From a checkpoint of a small image classifier: moe expert_choice, batches of 256.
Rows from block 3 of a small image classifier, named by matrix and row number. Rows with one number within an expert belong to one neuron, the router's apart. Each number is 128 + 24 x the weight over its row's rms, rounded and kept within 0 to 255. All counts start at 0.
After each expert's rows are labels from the 100 images, of 14848, where the router gives the expert most weight on average: "responds to" is what is common among them. Only what is clearly more common there than usual is listed. The data: abstract colour fields from 500 small random pattern networks. In brackets: how many of the 100, against the usual share in percent.
# router: router (model.blocks.3.mlp.router.weight, 16x192, trained with AdamW), inputs 128-191
# up: expert up (model.blocks.3.mlp.up, 16x96x192), inputs 128-191
# down: expert down (model.blocks.3.mlp.down, 16x192x96, transposed), outputs 128-191

# expert 4
router.4 [118 133 178 105 112 130 113 157  91 147 147 158  92  94 143 107 124 126 138 128 110 117 127 139 101 148 140  99 108 121 170 141 105 102 166 111 164 157 142 136 147 142 158 118 157 178 114 121 137 100 129 132 166 140 150 130 103 133 147 117 111 105 131 109]
up.1 [127 147 157 111 123 159 167 144 156 120  89 111 129 101 149 133 140 141 169 128 149 136  98 134 107 132 123 122 148 114 131 109  84  90 125 151 160 143 121 132 171 120  84 164  94 132  81 135 180 139 141  97 151 130  89 138 159 138 130 143 117 131  99 124]
down.1 [102 129 113 117 129  98 131 131 112 143 146 132 139 144 122 105 126 142 103 127  93  75  91 117 118 101  95 162 131 145 146 144 160 114 144 170 164 184 110 153 121 142 107  99 116 111 133 163 132 134 146 136 129 136  98 115 135  89 147 117 115 114  90 132]
up.2 [140 161 155 130 141 139 111 139 137 138 128 158 177 147 133 141 103 124 158  83 125 116 146 110 144 120 149 105  90 151 117 143 116 104 111 107 138 120 122 124 117  78 123 151  94 122 118 126 117 165 119 132  61 124 138 105 171 133  81 141  70 109 148 155]
down.2 [116 102 164 160 132 117  86 146 131 133 110 145 137 131  99 107 117 111 117  98 125 113 127  99 139 112 126 116 117 156 132  74 127 108 133 124 135 126 122 143 153 132 116 140 150 126 121  95 123 126 131 155 137 105 124 111 134 148 119 157 135 106  96 152]
responds to: fine detail (68 vs 15.9)

# expert 10
router.10 [119 141 117 151 100 135 142 133 144  94 123 148  97  83 178 106 147 132 121 113 136 117  89 155 100  82 103  88 140 141 133 175 152 114 127 156 152 136 168 119 121 145 101 124  75 144 187 153 116 105 143 138 138 152 159 153  58 130 132 108 136 162 153 132]
up.1 [118 129 145  83 105 138 183 158 137 144  99 126 139  98 179 133 119 141 116  62 122 162 152 122 161 142 115 137 118 127 140 148 103 102 113  99 159 122 177 121 132 122 130 179 139 162 110 111 122 127  88 124 154 127 153  85 162 139 111  91  94 117  93 112]
down.1 [128 141 148 159 121  98 143  99 102  87 151 152 164 108 113 102 145 106 143 170 108 142 153 104 124 120 154  78 103 122 116 162 119 127 154 125  92 117 185  46 134 104 125 118 145 148  94 106 141 131 127 150 106  89 109 108  96 131 127 144 144  82  92 163]
up.2 [137 105 110 103  95 142 125 129 139  95 134 159 132 125 101 144 118 167 116 100 161 103 136 174 122 101  92 135 122 150 114 146 131 135 184 143 145 182 140 148 128 138 150 134 104 157 148 126 118 126 142 169 162 101 125 122 127 130 133 143  95  66 149  89]
down.2 [159 147 112 107 117 155 122 136 159 163 145 154 135 149 125 164 115 119 123 126 175 144 123 129 118 124 123 152 152 144 135  94 118 120 147 106 163 117 126 130 129 122 130 147 145  75 154 106 130 170 132 115  89  86 146 158 135  89 169 139 142 144 128  63]
responds to: mostly red (99 vs 11.5); bright (33 vs 7.2)

# expert 6
router.6 [120 105 130 102 150 148 113 103 111 139 151 104 139 131 166 118  95 143 119 103 107 160 111 121  99 139 153  81 106 155 132 112 158 130  95 137 140 142 160 113  90 153 124 106 112 185 151 177 145 146 113 147 108 162 120 142 170 165 114 139 120 129 125 161]
up.1 [117 137 156 139 107 106 155 126 135 121 107 139 115 112  99 141 123 151 124 106 140 102 144 160 136 113 131 169 132 141 145 110 130 108 129  95  95 120  88  98 167 159  85 143 107 166 121 134 180 125 132 120 120 125 136 158 110 167 117 158 118 132 115 139]
down.1 [122 110 136 134 102 153 158 156 150  90 103 136 132 154 139 124 126 150 157 116 122 116 140 129 164 163 143  94 100 148  78 159 112  97 110 179 160 132 192 134 137 158  93 120 135 110  68 149 108 119 117 124 146 125 141 117 105 116 182 131 108 130 167 101]
up.2 [189  95 132 125 169 157 107 109 122 129  99 124 154 110 126 131 119 116 128 143 142 153 109 187  85  66 188 114 137 151  99 155 109 149 111 129 108 141 122 118 132 121  89 159 155 118  52 132 137 125 135 136 106 105 120  93 123 179 156 132 152 100 138 138]
down.2 [143 186 164 108 135 118 142 153 155 109 112  96  92 144 110 102 125 142 139 126  73 101 138 145 161 129 156 150 119 118 115 106 168 157 113 134 121 120 106 134 150 144 132 135 114 107 140 133 149 114  82 104  94 113 139  90 123 110 134 123 143 154 144 146]
responds to: mostly red (59 vs 11.5); bright (42 vs 7.2); smooth (29 vs 10.7)

# expert 11
router.11 [132 158 120 148 150 159 116 160  99 113 152 116 113 123 170 151 131 170 140 168 140 129 119  87 130 171 110 129 138 103  84 115 144 158 148 113 143  78 120  79 131 108  87 126 105 117 132 170  93 120  89 148  64 107 118 113 106 110 110 175 192 120 134 146]
up.1 [123 137 134 158 142 116 143 142 124 105 126  95 121 123 138 141 138 111 120 103 117 150 143 165 133 131 153 139 166 102 134 157  94 157 150 119  90 112 132 102 118 136 154  61 155 155 167 140 100 148 118 127 121 151 107 135 157 115 101 135 162 131 155 142]
down.1 [146 137 110 149 127 128 134  87  76 158 115 139 129 130 128 121 146 154 131 174 165 130 145 115 125 113 153  90 110 149 114 133 140  97 109 125 131 139 129 102 115 114 122 122 116 102 132  93 138 102 125 113  89 152 123 106 110 130 151  62 121 117 147 119]
up.2 [144 134 104 114 112 166 139  81  95 156 140 117 156  80 131 156 155 106 133 125 160 153 141 123  88 137 143 110 163 132 127 133  93 141 170  79 116 162 142 103 143 144 107 135 150 129 117 124 126 127 132 104 115 134 106 157 135 124 141  92  72  76 166 123]
down.2 [174  84 129  82 153 129 116 156 132 131 161 117 157 102 159 123 122 110  85 114 153 134 108 117 147 129 130  82 129 113 137 120 155 166 141 140 146 139 115 138 102 177 127 128  92 135 189 107 120 122 149 114  87 168 112  82 127 116 145 148 103 148 143 111]
responds to: fine detail (68 vs 15.9)

# expert 15
router.15 [127 128 119 101 125 153 146  96 151 130 171 122 168 163 101 162 135 146 178 162 133 117  95 111  89 114  99 139 117 159 114 120 104 158 104 134 104 145 120 145 161 138 165 166 138 109 101 118 158 151  68 145 129 149 133 149  93 105 160 116 167 179 118 122]
up.1 [109 121 160 159 151 138 152 125 103 109 133 108 152 138 111 146 197  82 150 129 143 144 132 144 151 142  75 146 135 115  72 138 152 172 119  92 165  85  95 156 122 129 136 151 106 107 128 132 128  98 118 126 138 158 115 103  99 107 115 156  95 122 124 149]
down.1 [126 146 133 172 158 127 126 161 135 111 116 126  98 113 135 131  99 137 112 124 111 189  88 151 166 139 145 108 111 147 123 137 130 129 155 119 141  90 152 104 150 111 118 163 162 102 114 118  95 114 114 142 130 181 105 108 113 109 122 141  98 147 121 151]
up.2 [143 116 134 105 122 105 104 159  91 166 131 170  68  62 101 139 120 124 127 160 118 138 116 105 151  88 152 114 140 168  95 105  84 135 135  97 127 165 127  99 145 113 112  97 160 132 133 148 128 146 119 120 133 156 168 142 119 136 119 140  85 125 101 145]
down.2 [116 164 111 133 122 125 134 164 137  99 165 136 148 110 136 122  98 180 125 157 153 121 115 108 135 116  67 165 148 136 150  86 136 150 118 120 132 177 127 149 153 145 129  78 114 194 127 138 142 133 151 134 128 143 142 112 112 158 145 114 135 114 117 169]
responds to: mostly green (33 vs 13)

# expert 2
router.2 [118 148 142 131 149 128 107 141 101 146 115 112 103 131 127 133  97 143  99  92 131 133 129 177 140 128 115 151 145 142 128 107 100 128 111  93  79  77 105 168 106 155 104  88 166 167  90 140 117 101 153 145 134  96 117 121 119 140 107  95 115 128 148  75]
up.1 [ 82 102 105  85 128 130 117 102  99 145  93 112  94 147 136 125 147 190 116 132 130  93 122  86 134 137 122 122 113 155 116 132 177 131 121 112 141 169 132 133 128 118 136 136 134 153 109 125 115 151  98  99 118 165 124 140  69 135 161 114 138 143 100 169]
down.1 [159  78 115  87 103 128 143 122 112  77 129 140 121 169 117 116 121 155  98 110 114 147 138 114  87 164 102 132  91 117  83 164 141 150 121 155 151  89  88 122  93  95 125 131 111 116 142 129 150 130 129 132  98 187 135  96 150 151 169 155 140 109 140 134]
up.2 [147 178 108 115 135 119  67 124  88 135 150 131 161 152 118  88  96 113 105 115 144 107 114 110 144 117  88 124 141 163 160 113 155 130  92 128 108 115 124  95 126 104 137  81 139 144 114 106 136  86 130 132  98 110 160 116 143 185 136  99 163 132 147 130]
down.2 [131 125 104 136 156 103 112 137 126 147 171 161 117 130 165 127 172 110 130 108 118 109 105 208 124 117 155 104  53 162 117 156 143 131 147  81  84 122 102  96  92 124 115 136 128 117 119 127 134 108 195 136 148 100 114 159 168 171 110 152 136 117 163 151]
responds to: fine detail (38 vs 15.9)

# expert 13
router.13 [ 90 156 102 115 145  97 125 127 112 116 127  96 148 161 151 151 106 120 153 130  91  94 141 122 126 132 143 133 111 110 116 163 124 135 138 126 144 110 150  99  67 115 145 124 123 103 113 124  98 146 114 116  96 172 131 140 160 133 103 187 155 184 172 156]
up.1 [131 145 104 106 112 133  94 112 134 131 120  76 133 149 125  94 106 120 135 146 141  93 110 138  86 145 168 147  74 138 131 127 119 116 139 133 141 133 148 118 138 121 146 126 109 109  90 163 147 154 117 112 123 123 117 115 144 172 126 147 170 165  99 169]
down.1 [165 126 126 143 153 127 150 136 140 118 128 124 163 101 126 143 134 143 144 114 130 111 116 117 121 106  88 112 130  96 123 135 123 146 116  96 130 149 143 166  85 142 133 164 136 136 117 106 141 159 143 140 126 158 129 123 126 115 115 125 123 119 139  94]
up.2 [154  97 121 132 147 115 147 117 123 114 123  99  87 114 131 166 137 109 101 129 141 162 129 108 156 150 100 122 181 139 109 161 130  94 152 141 164  87 137  95 124 142 145 134 148 127 111 123 171 100 128 134 161 117 147 133  58 135 151 102 126 150  96 115]
down.2 [112 123 156 123 110 102  98 113 102 119 134 107 116 132 129 114  92 177 148 138 153 110 115 123 143 165 121 138 116 123 147 152 106 114 147 153  66 151 119 130 127 145 103 112 108  82 107 137 124 127 124 138 133 123 141 139 125 123 135 137 145 153 150  94]
responds to: fine detail (71 vs 15.9); mostly blue (34 vs 13.4)

# expert 1
router.1 [144 115 157 104 149  69 149 125 119 147  93  94 172 145 160 164 103 127 174 117 138  94 152 139 118 153 142 106 111 105 138 152 154 101 141  97  53 119 105 153 118 145 134 127 148 103 126 110 169 180 135 144 145 125 111 112 148 149  94 156 119 137 156 134]
up.1 [129 128 110 133  86 102 120 131 161 147 129 171 115 129  85 140 121 132 135 121  89 126 131 103 125 150 138 144 145 153 120 157 129 130 116  91 132 174 105 125 169 133 131 147 141 149 106 107 119 143 127 148 158 121 161 129 155 147 132 125  77 192 119  64]
down.1 [113  90 110 185  87 100 149 112 165 149 146 130 130 131 139  90 160 109  89 140  88  86 126 108 102 139 159 127 163  99 161 139 121 116 125 145 167 141 143 114 129 113 163 132 128 102 161  69 150 137 146 163 134  97 124  98 124  99 190 111  64 139  93 129]
up.2 [141 163 106 127 149 129 142 120 133  84 123 113 140 178  84  97 104 161 148 135 153 143 118 137 117 149  91 187 147 114 176 106 141 105  88 118 160 136 133  85 134 107 115 131 127 127 147 111 113 136 133 153 161 162  93 126 146 183  98 148 147 121 123 156]
down.2 [129 123 122 169 120 144 159 126 143 159 127 111 138 113 147 107 132 111 132 122 140 130 128 155  62 107 156 152 138 116 179  99 166 136  93 133 113  99 119 143 117 151 117 153  78 138  96 127 151 141 141 124 100  49 157 156 114 137 136 101 139 128  97 146]
responds to: bright (55 vs 7.2); smooth (52 vs 10.7); mostly blue (39 vs 13.4)

# expert 8
router.8 [ 89 104 138 146 115  96  84 166 142 124 102  95 159 143 109 123 126 152 151  80 140 155 126 109 130 123 114 130 114 144 153 120 157 131 152 126  81 130 118 157 124 172 147 124 146 111 145 144 150 123 108  93 137 157  80 152 147 114 115 123  77 199 132 132]
up.1 [ 92 141 155 118 128 105 112  97 109  96 147 160 120 142 143 129 136 109 133 149 119 152 155 117 149 120 127 150 155 130 144 135 121 122 134  97 107 127 127 157  99 148 132  99 127  99 105 137 142 119 150 135 151 168 134 113  82 110 123 132 138 156 152 128]
down.1 [133 133  81 159 143 100 123 134 157 157 128 109  84 120 131 111 156 141 136 148  98  96 115 107 170 123 130 121 102 116 141 149  94 159 148 124 111 116 152 170  88 104 123 152 118  86 100 116 111 152 129 112 164  85 113 128 120 134 122 163 158 134 164 152]
up.2 [138 112  96 127 119 121 120 153 142 146 108 103 127  99 149 126 178 144 120 126 165 163 148  88 102 133 144 135 161 115 130  96 109 156 140 141 154 120 137 147 164  96 157 105  90 160 200 178 152 133 133 138 104 112 136 124 141  83 189  96 102 144 111 123]
down.2 [129 115 138 104 132 171 126 139 118 147 168 125 139 128 118 139 114 109 129 139 142 142 130 159 144 115 168 158 136 114 134 134 128 165 131 125 150 130 110 119 102 104 132 110 154 166 166 138 109 125 120 137 146 123 154 101 148 124 126 165 148  80 110 138]
responds to: mostly green (56 vs 13); smooth (49 vs 10.7); bright (30 vs 7.2)

# expert 12
router.12 [145 163 167 119 151 153 121 128 103 167 160 122 105  99 140 132 107 170 140 161 174 107 146 137 153 180  75 170 120 126 104 102 138 133 120  83  96 123  80 136 126 119 151 147 168 128 116 137 102 123 115 112 132  90 162  66 139 115 123 121 152  92 118 112]
up.1 [110  83 170 145 141 106 158 129 110 121 119 129 139 132 117 120 119 106 144 102  91 165 116 172  76 153 121 119 152 111 167 116 113 140 115  90  97 131 173 100 115 133 141 100 108  91 202  82 122 132 144 116 131 144 149 175 138 127 117 162  92 108 114 154]
down.1 [ 78 116 113 165 117 149 110 140 118  98 130  90 106 104 117 134 122 141  95 161 153 145 144 115 137  97 152 120  96 119 149 120 139 144 143  95 144 132 127 147 155 136 190 155  57 114 112 164 150 142 136 113 111 146 109 153 165 114  65 118 149 136 101 112]
up.2 [133 145 121 176 148 139 107 143 130 115 127 165 137 153 121 119 105 102  95 153  82  97 157 138 101 153  89 139 163 127 130 157 109 161 138 120 126 107 133 123  65  88 111 148 156 122 118 123 126 124 119 149 129 147 141 114 136  84 150 164 189 106 145 151]
down.2 [136 108 157  87 123 135 157 141 151 162 144 116 103 143 163  94 103 105 107 142 151 153 121 146 121 100  88  99 128 137 130  89  97 105 144 160 149 137 140 146 118 167 149 136  70 108 174 111 148 131 134 176 133 118 118 123 108 117 127 103 107 151 159 149]
responds to: mostly blue (90 vs 13.4); smooth (51 vs 10.7)

# expert 14
router.14 [176 128 157 122 136 128 114 116 132 136 125 142 113 142  89 134 112  71 130 127 100 128 135 142 110 125 179 137 129 153 125 109 113 126 155 110 138 135 110 114 167 138 117 206 171 111  63  89 167 106 105 110 103 155 132 154 120 149 117 133 115 108 131  97]
up.1 [127  86 157 119 142 149 114  89 109 117 162 126 129 159  73 168 120  68 129 145 127 147  54 128 100 145 106 152 114 117 131 110 100 120 162 135  89 133 159 109 123 141  95 177  74 122 122 134 109 146 118 111 133 172 127  80 105 133 115 110 143  93  92 117]
down.1 [140 103  97 142  97 120 118 126 140 102 162 164  91 138 121 140  84 111 104 146 127 108 103 127 105 128  76 151 131 143 113 101 119 110 123 157 124 140 134 109 130 204 115 122  63  43 129 158  87 115 125 155 134 135 131 101 113 151 155 155 117 125 115  79]
up.2 [111 150  96 147 167 118 131 129 121 179 104 155 125 137 152 132 146 107 130 160 111 104 130 119  85  88 161  70 128 108 140 159 156 102 189 134 185 144 132  82 113 135 160 145 101 141 114 125 128 110 125 149  96 108 116 108 122 130 113 120 144 103 136 164]
down.2 [120 145 101 124 151 169 156 168 122 110 153 128 117 144 112 135 176 112 165 142 140  95 125 118 118 133 161 133 154 107 118  97 104 125 104 145 167 153 144 154 126 135  96 119 143 120 173 125  99  89 134 100 159  64 137 145 147 105 129 162 175 120 124 158]
responds to: fine detail (83 vs 15.9)

# expert 9
router.9 [107 129 130 177 100 141 111 135 179 161 168 168 122 142 139  89 122 178 116  96 151 127 128 114 159 124 114 165  94 166 138 157 121 112 100 143 140 157 128 133 172 116 161 161 126 103 145 105 160 151 130 138 143 106 159  80 127 154 150 139 124 122 106 123]
up.1 [142 194 133 148 134 128 107 177 105  88 159 138 149 117 108 127 118 133 159 122 100 163 128  94 119 116 103 106 132 179 111 120  77 149 119 112 159 111 147 118 162 140  97  84 122 108 175 101 146 123 124 167  87 132 114 148 117 146 123 124 113 113 109 155]
down.1 [131 171 152 111 196 129 124 107 120 116 149 122 137 187 148 146  93 117 101 162 131 122 127 139 141 103 122  85 166 136 147 117 163 110 139 143 167  86 113 135 142 122 128 150 117 112 114 128 149 105 139 129 119 145 141 107 152  94 134 171 118  93 111 160]
up.2 [143 106 103 159  85 137 131 148 147  83 134 112 158  89  85  97 128 143 113 160 145 105 171  93 136 120 129  95 120 159 124  75 135 132 146 109 143 170 174 154 134 120 160 192  96 150 145 131 114 157 133 142 142 102 144 140 146 120 123 136 157 112 145  84]
down.2 [132 121 189 130 100 111  97 130 137 145 164 119 115 146 180  98 152 125 159 148 106 135 115 125  78 161 126 109 162 117 145 145 116 105 135 115 126 108 125 147  92 145 141 116 148 129 107 106 149  80 103 102 165 117 130 109  93  85 138 117 129 117 129 102]
responds to: fine detail (39 vs 15.9)

# expert 5
router.5 [124 109  92 149 112 138 107 147 124 154 145 136 159 147  91 148 123 115 131 160  85 170  75  70 134 140 129 122 142 150 127 146  96 144 116 118 173 131 105 110 147 118 163 112 146 128 160 108 127 101 129 121 119  70 131 101 119  97 155 193 121 103 110 149]
up.1 [113 120 133 153 148  97 112 135  98 147 140 152 155 114 107 118 137 120 179 125 108  73 150 107 123 114 180 145 147 124 158 115  81 121 168 122 134 191 112 137 204 106  97 110 121 114 107 138 157 153  96 122 128 104 157 119 111  85 168 101 157 126 128 136]
down.1 [127 163 147 130 122 113 115 163 114 146  80 188 136 136 140 112 100 117 121 136  93 139 147 132 119 126 116 110 115 148 111 133 147 152 149 178 165 150 130 138 118 122  96 103 131 107 112 114 131 129  57  99 104 143 114 110 123 174 100 137  81 138 141 150]
up.2 [147 139 133 118 161 105 112 150 131 122  87 143 127 177 150 148 127 169  94 122 171  99  99 137 141 128 121 161 115 114 158 128 134 126 178 142 159 181 120 165 110 159 115 154 173 120 121  82 117 103 139 153 118 156 116 158 118 132 143 113 140 136 118 127]
down.2 [124 139 140  90 142 175 165 148 107  95 124  95 120 157 137 135 107 138 112  83 145 162 124 129 133 133  97  97 116 155 107 106 107 129 142 127 146 134 113 123 108 114 155 150 136 127 171 123 153 108 136 111 146 109 134 107 139 171 127 126 129 185  71 113]
responds to: dark (88 vs 7.2); mostly blue (43 vs 13.4)

# expert 0
router.0 [108 148 106  98 148 153 106 143 147 114 155 150 112  83 159  99 112 110 153 111  97  91 160 148 120  92 145 140 127 119 176 124 155 123 121 163 148 153 174 132 118 125  71 166  96 130 134 140 114 153 129 170 128 133 139 107 127 127 166  90 133 167 151 132]
up.1 [110 142 144  95  86 140 162 133 149 122 115 152 114 109 115 127 151 140 140 149 126 101 122 174 144 120  93 147 146 166 125 171 147  85 146 140 145 143 171 136 134 128 145 152 118  97 172 152 135 118 152 134 143 126 158 125 111 125 154  94 111 120  94 111]
down.1 [130 136 102 136 131 100 147 113  98 143 170 109 125 174 140 160 164 109 103 155 121 146 109 176 148 128  64 144 149 124 112 118  88 105 131 133 138 121 141 140 117 101 102 113  87 154 123 160 128  78 136  94 126  76 171 135 139  64 101 100 118 172 137 136]
up.2 [115 119 140  72 111 114 121 143  61 130  84 111 107 137 115 123 100 132 160 144 113 104 127 157 138 105 195  71  96 131 177 127 114 129 146 150 162 148 148 111  98 123 128 108 132 137 126 128 142 154 183 106 145 107 102 104 157 150 131 130 116 152 133 159]
down.2 [127 150 163 138 108 152 139  94 113 130 175 112 132 138 145 135 123 122 105 138 112 118  93 181 157 105 129 153 104 135 110 146  99 144 148 142 126  92 152 137 141 131 187 101 107 178  99 152 182 129 106  94 124 136 153 144 120 114 123 114 133  81 104 130]
responds to: mostly red (53 vs 11.5)